{
  "input": "log_mel",
  "tokenizer": "char",
  "vocab_size": 28,
  "label_smoothing": 0.05,
  "decoder_width": 192,
  "decoder_activation": "gelu",
  "decoder_head_dim": 64,
  "momentum": 0.98,
  "nesterov": true
}
Rows from block 2 of the text decoder of a small encoder-decoder audio transcriber, named by matrix and row number. Rows with one number belong to one neuron. Each number is 128 + 24 x the weight over its row's rms, rounded and kept within 0 to 255. All counts start at 0. Numbers have three digits each.
After each neuron's rows are labels from the 100 texts, of 14848, where the neuron reaches its highest value: "fires on" is the input token at the peak. Only what is clearly more common there than usual is listed. The data: single English command words and digits, spoken by a formant synthesiser in many voices.
# fc1: MLP up (decoder.blocks.2.mlp.fc1.weight, 576x192), inputs 0-95
# fc2: MLP down (decoder.blocks.2.mlp.fc2.weight, 192x576, transposed), outputs 0-95

fc1.486:143081132108114108132112116099112137102155138126126126098078102147131134139114143095128101168112102140104136091090116100110110152107109165166098146123070157124129144114117141146124101127088084176130119108118139167184175090139131140180097124105119160117099119140119105102132151143144099151
fc2.486:122141139133136116115085153127165122139107099129146115115132097126099135139102146173136172157191151089100091114165130166132113121121116131093147101151141152086149130121138106176128130095109141124085101102123165123171131118114107165112131111140129161138090135135113089135124098115111163100
fires on: "a"

fc1.212:124155157125116125144161126119129142141105101160117153153109095140121132112101154099121104135150096096135099083087084137169086101109150127132117133125121168145137091146148141107115166140121113145115082097199150123123079148162164148112109113130094142092154090117122119137100143153131139142
fc2.212:189130153115125124127129153102135067159115188118135119176147102057152146130108105100149146138152139119101080123139132078129125111122181130132108119100117138062112134110123139113107145141098127165112100174098142124140159176120154107111167111120076095111133155152114156170107151117116153135
fires on: "<end>"

fc1.292:154146098109114124124162156143144168154146120152107111136149140168118155113148133116150101083169085120125149105136128129097096138138144160144139141134123161117114111079118118120116141119104079103110124117123097145157091090121154132166141097105141150122129150122124119170120147111105134110
fc2.292:116141179166131077154131135141128107129130149129139149105142073099101099149179125137112146125102138162114129134170076127122145111148120135122147111095122083117154116168137128122125143154130146153089123150136129127119154104146130122121116106093154131104151126140138121137152097119135155130
fires on: "o"

fc1.420:137170080115133114112126167113126122101169139141135123115171134086089111143108160119133087158124124097135125109167108099125133146158098118141180175163107147128130129113141157153128156076164109151100151105100101114116109116116101140106130132110125120110114164158123139062105149116097120095
fc2.420:144089139136070123156133100102158105133115121143104099149145116156140136146154128127149179132106129165133135119139100165169106157114138113102169103127166147143145143128160103115114098141093102124136108129156134113143098126151120146149149104136170160107140127107126098130145073148204114139
fires on: "v"; "d"

fc1.354:133144166075135155133114114114151156119107119111143111119141084152138147108124125153128127151155133080122123113169156091129157152133146119145126144172118149119111102125138158140173115129174136147143120119110120108134110144129148131103148104158103131127115135148177149144116082105121102058
fc2.354:155109143135190161141118126121115110155132111110137116109130109107113139135120139152163134104121128115174136119106093150096093162128137163116143137110125137179135121136113145088095104155166123132136134122133110160121153142142076136134129101121133132136165118160116176165109139154152119173
fires on: "<end>"; "f"

fc1.172:137135125151130161126157139161072114087072124114107134159121128153081150137136131170102128140147154097149091136128094121131079065115099117165102183085150095147162140148118160152145082140118111143108163125160146136151156120136144168125169129133114136120179170091111137115158128112115157123
fc2.172:125107109120104102145113139121144124125122141122170118110159159148152121156098073130096073110107142111108137090099177143147126102171156146113113117126183115119104130089165098145105137129133143134185117110110132117154140110138166160100157125135138169153117096093088152100122105111134155146
fires on: "a"; "p"

fc1.205:111135123125135121098119146061167106141118130087121149120108138124107144129056104099148161150101162096125152132121134182125124098146135150176117129170147122159108064131114144132104160131122151110139155109108123127153116133203133145163120127094154137174138146139135146160176132133074106115
fc2.205:141147120127153133112074146126140098133124092109125198131155147087163113123157117141134153170152116075111142115109140135150126121120145115116117164140151138131132076112105127132103104088095125127124142172146163128130189154158104103113129138126135126169126131141165103125147178102117152119
fires on: "c"; "t"

fc1.373:118116156098134130206172157166148093134129096133147129093110101105157154126127108151116161135135125103147124118126131131112106101130104090091099140131126127150139189092119114153126150132172141187125155122074183120096120098125133116157157131079089099123129128099122128150095104131135165129
fc2.373:135110143128140144144122158141148103171129066090137123083167143118095100146126143117155165133141107136138130111075174145114162170139135132049126117139136116113162087133118134112126111147166123185142145143178129128088155144113129113148081150118101127160110165140135104154144136123139127095
fires on: "i"

fc1.319:138126098123107154117132154126127129116169128051167161143158174121157136138104140161129107122137160120143119081148091116139137105091122144189091117117121102124112109186149108111147134148129091124131100126098107116121143130130144132165162121104110118127096151149101094124133141124143104124
fc2.319:137140132193122115134108090130148135141089164136188116163131162133117139184143133095112137118099156123113089161121113155127129139081106129123129146108121118098091162188161154124098126136097158154102175148138134093128128160135171136121121093139121117156108103108158122094156179133125100123
fires on: "i"; "c"

fc1.140:144149132148120140147180139113115127107157130139173110118141150133087159103091087151113137119082143139183193149126106122137139171136095163098133148124140135158146115147144112117163088104161118143108135090106160154143151135095154184123138110154140117134135127095142136152145138139071098118
fc2.140:122089129080107132150138122152167114153123152101120060107132129096127117154122121144121095178097108119131102158173114144165141138124145081088100114133129142128114121123124119152106118153176188109124136109148129109120169120097178107154124127104129124091126132098189176113121133137129133122
fires on: "c"

fc1.456:121145136168117135081132141113129150163109134116142098082166071152109097102153145099159078146175125096144082095125117153128114125134143114121136156160131156122132134138142098132130115149065122163141120085161142128128194141149154107100097147125148138113133169127130133121112127089115117120
fc2.456:134141142087098121105156135111159103156106136149103139183156146122161113159130127118143135111138137173110152137166122117140112129163158135125098135127129132137113154138171126131126136100123141139128111141147149110107102105131107109133113153135106111144118097124128103167102125130097164126
fires on: "e"

fc1.141:186138153098108144053112123139100114109092144099154177172139077122120120140118156104122127118180127128093157101120133146115133140128165140119150129149128134119128105133094074121124155150117118135145154124145148123121133147137123184117162141152110141114142128104166176132102087131128133129
fc2.141:119131173155117136142142181063153122131145113145157163106121112127139114176080127124169120144113109117135140115148106141135146101140135111175148140137055155135102139121134192166118140132129133092099098108110109133131128143136123120129116144119112102155131190138110117127133167092132136152
fires on: "n"; "f"

fc1.434:122096128137169140110093157114103124099154077105061077105130128136132159103115156133093108151150168123120106161133144193124111133150121132086144145102117129128155097109117107175139153132147130176108131105163152144128137120092134152116090111150123102107122167104131153108145125102145107119
fc2.434:147137144180094128155098135138127139125100166136123178099105126162134135153122095145144124168120131121132153103117121130113129142116102129136083120075086101141081090098167139127148119104099170123114103136146106102123111127110150139111141105162119141121124044115149156088148121134097191102
fires on: "h"

fc1.160:109101126125113144184107093138129118129122150095115143142143120152170180112144118143074109170162125130101120165120144139103134140134151121134115095167101117177122143101167138150122117125159196114071141131140147163134141146126117107149125134159138131110146128159101137121151120127174119112
fc2.160:122116140147142097122082079095110182127125159100133168114108164129111093123136116145122116145162135062102177164152160138124128137123124137079141087106143131138107113121153170134146128118141123135109153092133135126138114141118120144096118142133112096180155096137095090138133088108127078138
fires on: "s"; "z"

fc1.230:136098120115151159137138118116139175105144136184172128113111152110165107110142115151137124068141114128160136169155164122147172167133108155169128127097141094072102126125114118102125144141149156098122103109168129186128075165090130109079118166094169117124100122134149118142153122156117110170
fc2.230:128123112151110143133154079145126120130166179129139143154123113134150140154141096103095132164089112123107144037139092146114091069124109177120138151146176144166148125136117103119123147115133068144114132102113134110122118123127129172151117150156120168154124128072115143115144105125094117122
fires on: "l"; "o"

fc1.264:133176096094138115145179131123146143109114106111149148122130163122130126143131154137078124157131116136136136106119122153085116118136149159131108139138123143139112164116079139114139124149122145138131137137098159103187097158140101117149104108126162130101137092107072113092108137113147046166
fc2.264:137145121136143128103107134068132101148144133120111144128190125155171144102121131127137090134167123147127108158121103148106158117149152126154113130123120111121101111082134154139102096119121118136157126133159142134163115114128140131154123187143133132102141068088081093151108152108125166093
fires on: "e"

fc1.284:090131154136136113108105121160137094079128127140141135126099151109135167154123120132143086117148117158085098151140135140159130116123167141128119128170110127170102064125121194106129111114106137132141124120100103110119138200106138144086087089126103128129160104144127145136145109114146120133
fc2.284:154129133129130106098118100130144131164093113135087158110159167172104131141129080095132103150150124115132128194064114112077139133119172148157143123081137106149109138132128109110148149095133113168129139094123152144133071132095114103142143175135116138131120094096107147153094124103136100158
fires on: "r"; "h"; "s"; "g"

fc1.127:116093115093148082161099113145111136172155129087139164115115106098146146134130132109116138106174108114094145179120099068094117107097138131134150169121132128124131139128160131125146086144110121132153119077147150111111129150131147157129174127143076150134125144102130152172136094099137168088
fc2.127:165092129112102125107081132117116110111104112132117120151117116184182136117162149100108118076160082085121153148099137144093125100134120132131160095094115102165186101091203135120150150131125126155136139117172142141120116109153143138142124160148100106125097116110144154109087088128113120174
fires on: "a"

fc1.277:128159110088123118153109154160116093122129091150134120123094129127112169164139134119130132120134125135148098113139176125076128119087116136131126094109120078058134117114105155129098109142107129138124142137165129111118159130135152172139076100099124148149151114121121074145160129137189165175
fc2.277:133100121139165175101131134089139107108090142117173150160121098127152132157135136097194137144098124169077139082111116099112143112127131139107137133150160178145097160150132129161151121132133147133127120102171132156141105194097128093135092130168115116133116150112161114130128108129151133134
fires on: "e"; "a"; "o"

fc1.461:084134108129102133135109108117110164141172150086153112086121163156135161137102121120115119134153144089133123187164113180110096167130140105126133120114131148109081162144162151147163134089117138102144122114129166126145132156154115117151116133130106147094136093143103172117156092138099112167
fc2.461:123114126150150092144114120113155102126132148115130133178094130133131106119129142164129153120147134131160120118128150142117181136127141078087129150083158116180160149132138136093114133145074165138116138115153169086143152132168095089126129113156077130118128096115108088150107112106111122124
fires on: "h"

fc1.271:100077133142124131099107142132132131152057109111135135112136133136170112118118128082143108144135160076158126135120131139111166115142102142113166171099106129116145080127122107103118102094124160163162120116099152104089177133144153133134131192126133171135121139147167157094117109154110101163
fc2.271:152146147147142130135136123099158144144150178131126144153134138149153102100157125135132135094158179150136129132096130120157115144107176096097110145119129101126161178124158148163175111108149088114139164117135118119167128100112116116114091172160133127111119145142151076139104129184128173101
fires on: "s"

fc1.192:174114107109138124134145093123134160132093149116151117143107120143119106138071171166182094140142103096089145139108152108116127081132119159137148110193128112168093140149072140117167128097099141138136143126139103127168099145135129143153136129178105115136118144128138148157100134152125098122
fc2.192:090133091146109145107131155147157126148140087154130102130099146138171120156135141123131148072119167113135147100131153109125146116097137116124133156127095153173118116143169129135151147133145093172118148182087118126162141111180125133121105115148131109152120121137143154100156135076081100175
fires on: "s"; "n"

fc1.295:107122118150149148181145175109176128132122107115145098144172144124150127115064130127117105113107145095157147123119138136133168115129150136098084136125118089173133120176136125102125128121130122110132116107125109118084129136080152114124162107133131134156142172104144112150108110103130137131
fc2.295:135180146149110150130086121136119159140149179106117124150098118108137137178134158149111108183129119111156108136127141100154142163097099145135125132109137141156124115167159174153119118169177113133092146119115103131099123123203144147117117079129132121152110122104190132128103117094109142137
fires on: "h"

fc1.311:090106124131087110141132137153134138105119104124149111169134126163160087127112140112157149105099143144164122121095140116155157158143141128120126156098133099125115180106150144166114154104151097096124115136114131171118143130152099080112130122171151156141115123113123120138104100122102128103
fc2.311:130109145178146129108117121093089154157126146101169126125143108153127137128119146135120073131125140108135116084132123112170134139144093111116130121096100138149152165134140159111181107120108120144124142133099128143157117137148145103146135159146110121111114131148117156095106135121138159154
fires on: "m"

fc1.190:106121114150151144097116183144083111126131112109150113094146111116193103106116143132129126134126126134136126114145136152127110107138111110114125139100178192129131129145101120128142145101118134071123116141119147145156168068147116147089144169140152136185172121131144105151129122116107154120
fc2.190:112109159126140160149121134125134110132118144140109105104134190116100098131158133149112079134149114144145123138129116134135130184113136120121129148082113118141122138131171161108155114114098160147101115173145117110116130150103133141131117147159159127109099143104148104084095132131104141136
fires on: "o"

fc1.286:145134130130153114140188189124104097170128115114164192153102141122104136136144094133104120122115128141126133134149146138132133101115134163129120148091106132115128104108144130137101161122109154180092072134129131137141138154121134148126131121156097147152134133153146104131151154085148114142
fc2.286:123089147113129131153150105092109083150128145067161097141099100140105076135115065137128120125154124096123114122092130084097109128175135121144169140165136154134129120135142094159137134158104107115106128160160133133132117151133131120123115126159111113133103111160096088130109119160137145119
fires on: "e"

fc1.349:147156109059126109141113104132115129151142048114159142116115113140140161099109115144118115140088079150150133180125154115136154134098148148119169132098096121067140119104163180114136153125113154168140150120147129117089083121118114142119097099157096137113151193120146114129140133126155127121
fc2.349:126137099148146124091086115130135134130065129142140151126146135118122088117161100147137146131170161144136166107089129124135111129101138153127128141164121114163148130138140122136165097119107176127148077119126136123087119163096146094175143159107122138083133174136141109104101103150147133143
fires on: "a"

fc1.203:142126076151164090102135138147140173102145170103117110107119189163133187147156170132153140115110099175156124097121099120129118096134147127147149144147118150117112077130124124095135123167123144117144148130150147100103118124150115161122107120125190111113097098116134159135110138200132144131
fc2.203:155130104177123142125094140107131123179098136172108110107143143120093117168115139099153161125145135144147102133109113137123133095126134110081098130100089146133164120147129167103119116106123125127109106134119091085146087108149134117125107127103066113072119124163127125183122117108081107123
fires on: "c"

fc1.237:115192160098129114059122085146100102149121111128132120101105128127143162148131161099135131132142121108146132155114155120153095115126157098176109104115133138113147130123181123149173115122145143142152178128147117115145085134155180095106133123144097166101143109140115140137108098125148138160
fc2.237:141143138095115158116107145087179129100154138094102153156080107145104139112165126130128150121115144167164079105141104155123119098148147149124178129141087128128133110155112179137158133134162136104112098149111099128100119126110094133134144105131129131123102144141136161128121104094107151156
fires on: "e"; "p"; "n"

fc1.475:107118126143107144126162140136124133104143127108144101127149122109169118139142111140095075176119108130104107114106146161083153115089128106139111173164166138142110118126128114150113161137118130097148124118137148101168128179121142147145120143116141130129071109136196105153094110115110160118
fc2.475:158098126137127101130121121119125165175167140091125158125132146150105129114111126104155146080125131151069152131109126129172150063175134157160121141158144137133102145148115137153173078099166101146102119131122119143101129152110102086128112126129099112133138130092131141116134129103131168164
fires on: "o"; "e"

fc1.544:132075107123119114168118110141160115139129160140117104130112126108142114096123113177164058117136105120119122154116134121125101153082175143114177111145076126193110120140125094114128160146128135179090164133145093128147154134148104072137101121150128143092104156106121138149169126119154121068
fc2.544:153143113136123166123154146132146140131095124098135123143145186154130136116131118139109116116146163105139147133124157129144183144122110117117162118165095146087135090137155160099144131148134107161117135152135182107175127113185135082149093157142120099118132114143131148121165151117120131120
fires on: "r"; "c"

fc1.283:118107140076095140086124091139116099168133100120131130108070130172176134168101091160141123165113135147155138153127098147125164113150104110159135127112146113160102110134132155127147142143154145107154113115133130144117148126179153131126139108115135135158113097136147142136163116121136132132
fc2.283:136157123139105146138130161119155116123093117142140099094150105073098135115166148121137148097115113090101151147155199169126124117110151119122105108161104119114140098117168132074137122087111100146105151194094166097135138170085155089140126100149149101098105122152153117124164137137143109111
fires on: "c"; "t"

fc1.44:102157143134167113124107119128155134106096140144126103112093162132126127080117134111138127104139126149154111116163128100170109153129119138133184134138104101133126112181122078153126158159123157149138120111093124114106132084155075146158157132174200120144124130133123128101121131111135102096
fc2.44:114117125115108173158134092126107088105120094111130154144099148164124114110137118112114132134094142105095125145138112112143173107149152143142104186115149109094155094146160148124128155155117108161104151184165113147124097168128153106118092127154113092118136103140115121192152100102139129169
fires on: "l"

fc1.189:131136130164115187139090168109101109150101167087133103141096148112108110134162137087121128150114166139112084112153085140121182144113136176160097097144107103106103157150112125095157092105154117142150142089077112150127139137190132143139157116138140141117108162104157114111133138120100118155
fc2.189:148158136136163160100109162137154107153100155112137133101145149126139158099142130117131152088173099135151164140185122136076123146120150146092164145125101150152095179123128156089171130086110088083112167106148126094149136119173130131148134085129100124094156144181097091117152148133175134096
fires on: "o"

fc1.399:144124143110131095123158130091100165140123102109132119155170086109131127161133153132097122119137131163122166127125134099154100150126148120148142133147148160121132144132148090160132081118143136095094115120115128122137126115172122153115161142091192147123152108117155156120100146127147145113
fc2.399:075166186133139125159118133127142092163111106139103127128131111143103110128138142114168116122141143135112127135182125122137169124123116162148131099115141140132156186098116164112116134156119140126154110160146164132103129158124115098159099138150099146120096124171134129154140112147189124105
fires on: "v"

fc1.402:134121111142112134149177107160139130106122129154111118121111149113132168113122127160143157106166154142144199177133096129137122139122167173063131090169093162128104135175107103152169146105186112159137144153087143103143090112148118168155096085146134148140142117116120105137118109050123131152
fc2.402:100125141060087161129139085095075156124150149126082180108130185124164115143130139106112124139147115162106120154133102147129149108163179134088140152166138140150129148145118135120154115122118137147152130145107152162144147104135139062114092152151148078100131095141084083184121157109109095113
fires on: "l"

fc1.260:118086136111133092158143112141145117125144114087145109131094131106106150134132106101103143099131140132108101120159131133166129154165200106149132159168183142126120138168134132166103112157103146101146091138104112180121137149177118124122152106095166132165090118100131095131134083137137153101
fc2.260:094164155113164150101125113109149112118168127118131146114126153118097104106114146058141157156125114116108169134108124127100117129121114108098105081094125100090114121131134169115171089138140116116120134099118173117103121144110106131109141175139104151129102146124151155127104127129133125152
fires on: "i"

fc1.359:144154141117160156129152140147149178151116137077087108145124158134125141114145174147088141127078134121141160132135138147144192097148110150099135124124128169127147085120102163134158124109124133131124154159162082095111129121138076104120100126106089129158156131112102093148120117083112129114
fc2.359:108151128132133147146133141120161142131159056135137128136164139130149149144092102119121121102117119118181132101121105123120116129105096159157083129139140130135087162091110106152124151121144088146120096091120151150143160113127070141134150082125158143113110120105140145096151133117117078146
fires on: "s"

fc1.128:136140128107106171172136132130132105110132118141129117109126083126121131108096141131160085122119172139117105166101110128108090136107139134081111115177123153140147134135090125126129094109125131129115105150131108101126188124155133139099098143139128169164154090139131102100176212087170086154
fc2.128:126132098155114137112079122152126134133112090110144167135099157103167129133120084132105133100163149117058156097105128122120132111149155142107111098119106175119153160159124141180153129125116157124136142188112160084142137145106137139123117098122158145103144122135159150158153092137088153107
fires on: "n"

fc1.111:110157108077116132126084088126118109153175161106133159103132140153166176119140154172173128137149146177128133125122135099096154146164144116177137154097102103100154157127132115131151127126120110101128114122155121169122132138163105119133112134101145131120099176109136150171118115112129126176
fc2.111:166145160106097120079089105115154201098125082139152116123124100117101104123146141109114138107152127087141160146125097107144124107113165116131137108115112157115148140115155164155128163109107173115148135182156106121119098108139125112112118105126108148144159145081087091118124144145148155100
fires on: "l"; "n"

fc1.281:149116111124126148113119110134146083115172156106196119144160117089153098164105148117085110136128116149110114122129157116131089133163141149131125136142136140141131075141135134141154096144122142126126080154133066120166115177128131134081144163113138110151119077139118153167167120088140123135
fc2.281:115160136147128104157129120137140143160132091135158107137084149153106090141074099112132123103122135122118141127183130122121161110116132098167135126145134120163122131130145148130125117138109130111139123098140121065071141072136138124121141134096136187177126118155131117160101104174143121150
fires on: "p"; "a"

fc1.351:199092113152112120093100137151097102136113109092161114158126075116104148107122068096117141107129123142109118081090124126129171145096130135153156144091162123141152102104177138114133144157139124111167126102170156166124173183138146172109131152155113124104149099142142174145131118167104149155
fc2.351:134174176108120115104128119080111120135152166083132099146137116125182096162117119147152111155114135148081090125127132113117137146155161125124126096136155151167146132123122146150124163173153097111108140159122172152159080120103097135111102125121093102124144151076138147145109144094115155171
fires on: "l"

fc1.403:160116121111129159089130181140126126140119103121116148152138163124113147124135155131120162171147119150153133077142137105122114145119101146124124146153145102125141121156111117143144128101120106149091077133153124108096134137139115140136123138127133148104067140138154116134159170144156135136
fc2.403:110130152132108160121141138129089115097136141138130132146176081134108084142130130088161110128170121107121079163115113113125142108130151157136144160149110146156133123128159159103173126147103134146146106126127119131163128101151135100121123130100124091113106160154121142120072126150142107140
fires on: "i"

fc1.148:112166134116091132118070134120148122109158150083117106110099138105120143128085139127153114126111121109136088117149115124137090117134107128105084146149140115184122121095104126172136116122141145151110117132126115136126135096127120075136172127154152124155113115124129110146157152081121113148
fc2.148:143098092141113134115077173146103154144105105108152145138185144109153117165133119078127139159125109156162164110133100148142141113110112107104116105171098116144114126129127137118128124158149114127123128086119087111123109165124134133121167134158139106127138109133157118162147123109126114138
fires on: "p"

fc1.150:124093133171128136125107126143147120133128154088091130132167134157154153153107085119127078111160140107116148115111132154133141137159122105145169101123178098142129103102127136098120164160137122132085142127167087136127167171130147136172143165157123120112125122143140096163115125104094128127
fc2.150:149137137058089098112142133131116127118133183134110113148121127119165118162122165110115108146128131148117113114134120156130131118142118180116120090163138099137139130134112140165155112123133125150134105181103129135112130142150051116073067138124111114099120151116102092101151118138131099123
fires on: "h"; "y"; "z"

fc1.142:120086074168099134130134147120157144120118123135116164104112123133174145159112122135095093110120146110138119119139132157119093160102153146109149125136099155126124155094147158130098137093158101106125097093129122098160095136112134121146100115174134112110113121117134135132092116148108133160
fc2.142:116102120124111104144100083080159101117145158099201125132108151131150098149131088179157146124133150134146135084102151143128128144097129111103118103147131094116135143136120103108172161141194100141143159109091114135165124133149121122134115140154093122192100139126132123108138136143136121155
fires on: "m"

fc1.395:097130125090111147177133125150090118151135139088135126130140123099102140118128104128105073138124141131110138126105087142089141116146140132128128090137117150187135118120142130169151121100142086169141118123164091112098125140138123121115114150182114125115165110113134117157140124092145094077
fc2.395:157129141118114118134079117147073109138128127101149129150142096116163096103134114141144115156179135115075141164128137162133121109131129084111112117207159116137114104079137139126151182147170104158126117185137132136084146167104163098122127148149157145119176128138116118127097137148126120127
fires on: "m"; "g"

fc1.471:130125152088091128099149136106122116141064167097096132135106111116114169132153115154137104150093151115158131121153109139143156136116102152154117153147164124136120107097147157140108085113091140147159102128122132153109148121155147151148114138132189146115132123117109123152128144145098155093
fc2.471:122113141086146135084122145129162148130146140084138140114140160081126068160128106137149115185155163140117118157127136114106094138125146096127140153133105097146125127116149154155127096089131141144128109172107153100155137095109172093129098132130086107111136164159143097145158136140142149155
fires on: "c"; "p"

fc1.101:187182127122172107141170158112106104108166176098099105097162090184097149154134098167141136104129155143092118125151120101137116116141145122127132143145069130170134150121120097160119116138123120111152088102129120135134097147130069120163105124149069081132130107094145138150148129110109115112
fc2.101:103160141161082114140137160102117121101163189128088103124096135131128121093133109135155130117154129117139156154141109125153168105139145127106129158132110140139145113119118106167146164113135186123181122122105141131158099110104120139118087147165112105083094180141150147106113141123132133149
fires on: "l"; "n"; "f"

fc1.22:157112132149156103135146136131118079151096107075128131102097136133155150108156101137137107147083135102128086129134140098120148167124169148127159124115141104130092103128112112133089116118125155128117102142149098132115083085134126106084138112143138142100135144091111158151124129091123114116
fc2.22:129131139080120117056125146123143135128123125170131178148119162122118125135156139110132156126140157147109131143151083160058123097125129117127138135174113170141099141118122102129100110160101136101096136124148133117146104155106112069161141138141096103124141110098162149113116139124158174103
fires on: "l"

fc1.46:107120103130127129148122149144128128110127134109131100154104098125132127149133160130147126142091142096135110148111100137101139138090102131142105103144086097114089119166107140138103112119099104141136088143095125116068147147104144142147150114114146106103096140148139122122116147080150110136
fc2.46:151110143125120138154088133134129121133104176118160140166102154129114121153150115137138144136120124123097054096132118160149156154132100118100112145124125120097117157167189151109144108132169178158110148130120135116087122147133158095119128135106110110156131140126113091117135125115142103103
fires on: "i"; "c"; "u"

fc1.30:121131144090127197112174137135124129177149103095138130161149091097133129107135127186123157160107113100157138106131132117166118129106112099172144126110109148149181112158095118147142112110155098089141097130126109106140159152130104142161078143114154159118127116109101155112162119172117110125
fc2.30:078121080137142122143094094127102178156104158155113181142138129127125114150111147132133172140102118117145121116140125149160070078120151128145105130131130128129175131142138125115123113082078139110139122140093166120110146133107116143100095132130152142159111159122110143118159141167144112110
fires on: "c"

fc1.231:138130107125142148154145131097126142080157127081158106149120161163139136148127134150129120114156083157106132133115118159132147091109088116130146127126103149147129126097189087115134086118110121161100142120097132112180139153124128154089123180153140129089106140124118133131099122121109090115
fc2.231:131120152140132152144106137124144056141108126073138125137112163147117100137114149125093112132101133143178110109120131102117096179141141132105059100115118188117138100097150177125122168110113136147097114140186129126141139099101143082119121131094141141078137114161128115136151124152089160131
fires on: "s"

fc1.52:117156150127113112120134158155119149127111122121126137144095173125106137120133131120126120124152088096131116101117164158136127121140107158135109134152167148123105073089116123093110123145133128082131121159113155140077103151062094122073153138100127111119155142112165127159155137133110145115
fc2.52:130135142137110128134142130117139125141160135127133125198126150131122113125108104125118136134142088141120168148166127146122106102127126105107116098073115136110126111185149129124151173095125108168137170086092121120131117134127129139081133128136118110114172137127139141129081117135130135102
fires on: "s"; "e"

fc1.473:114125156125137144150101181116144133157103152139126083144111174131153119128114140151155080136093195098147124141118150137124129137173158098133121137111178121083126153130128121151109158117160120102153136173106119126115186136134126167120177136123126134112122168175120134100127118144114094124
fc2.473:152146104131108142124127097128124141125080150100085127141090152144132131093104121163140110143147141135139108120134142123130113153128141118112064137087143105165140122123141096081122048091135113144160149112157112134082133155091092140112086178154090109149121116147113133113116097142176129159
fires on: "h"

fc1.530:083175138123094163147136092183143198128139151101104108140137132166099151115087105095107124133152122117143149112131143120135147145121117142109153102166155149148104143124121143119104144122136125102096151109094145125091114175091125097137151105124093090110112095140101148124108121137142108129
fc2.530:106159145131141106108110119103187123095125113146131113119140115134103077134128115121131165137162140140115131116109142173095165167128092132113115145117110108118135123124158138131171114151153133170099161075141123091145149145116131134139082149145182122109164103110097120131096120128100117098
fires on: "s"

fc1.451:152132110145155084131126134141156169140098091148130111163108133125122137108127148111150112141129128145131117121118078114106097105115117147136105159114180096110177121114126108184124139135097185167185129098111111128147133103126112142124097105133147144122139121194118155095134125123103124079
fc2.451:158123100110128098126113121100149089111125124155105109126129138128143165143138100108107131105134113126137114137115122122124147171150117091120084080114109144156123154155148140094100121151110124125114145114132145067162148128122149134138147153120105141135187132111128121131159122090083097091
fires on: "h"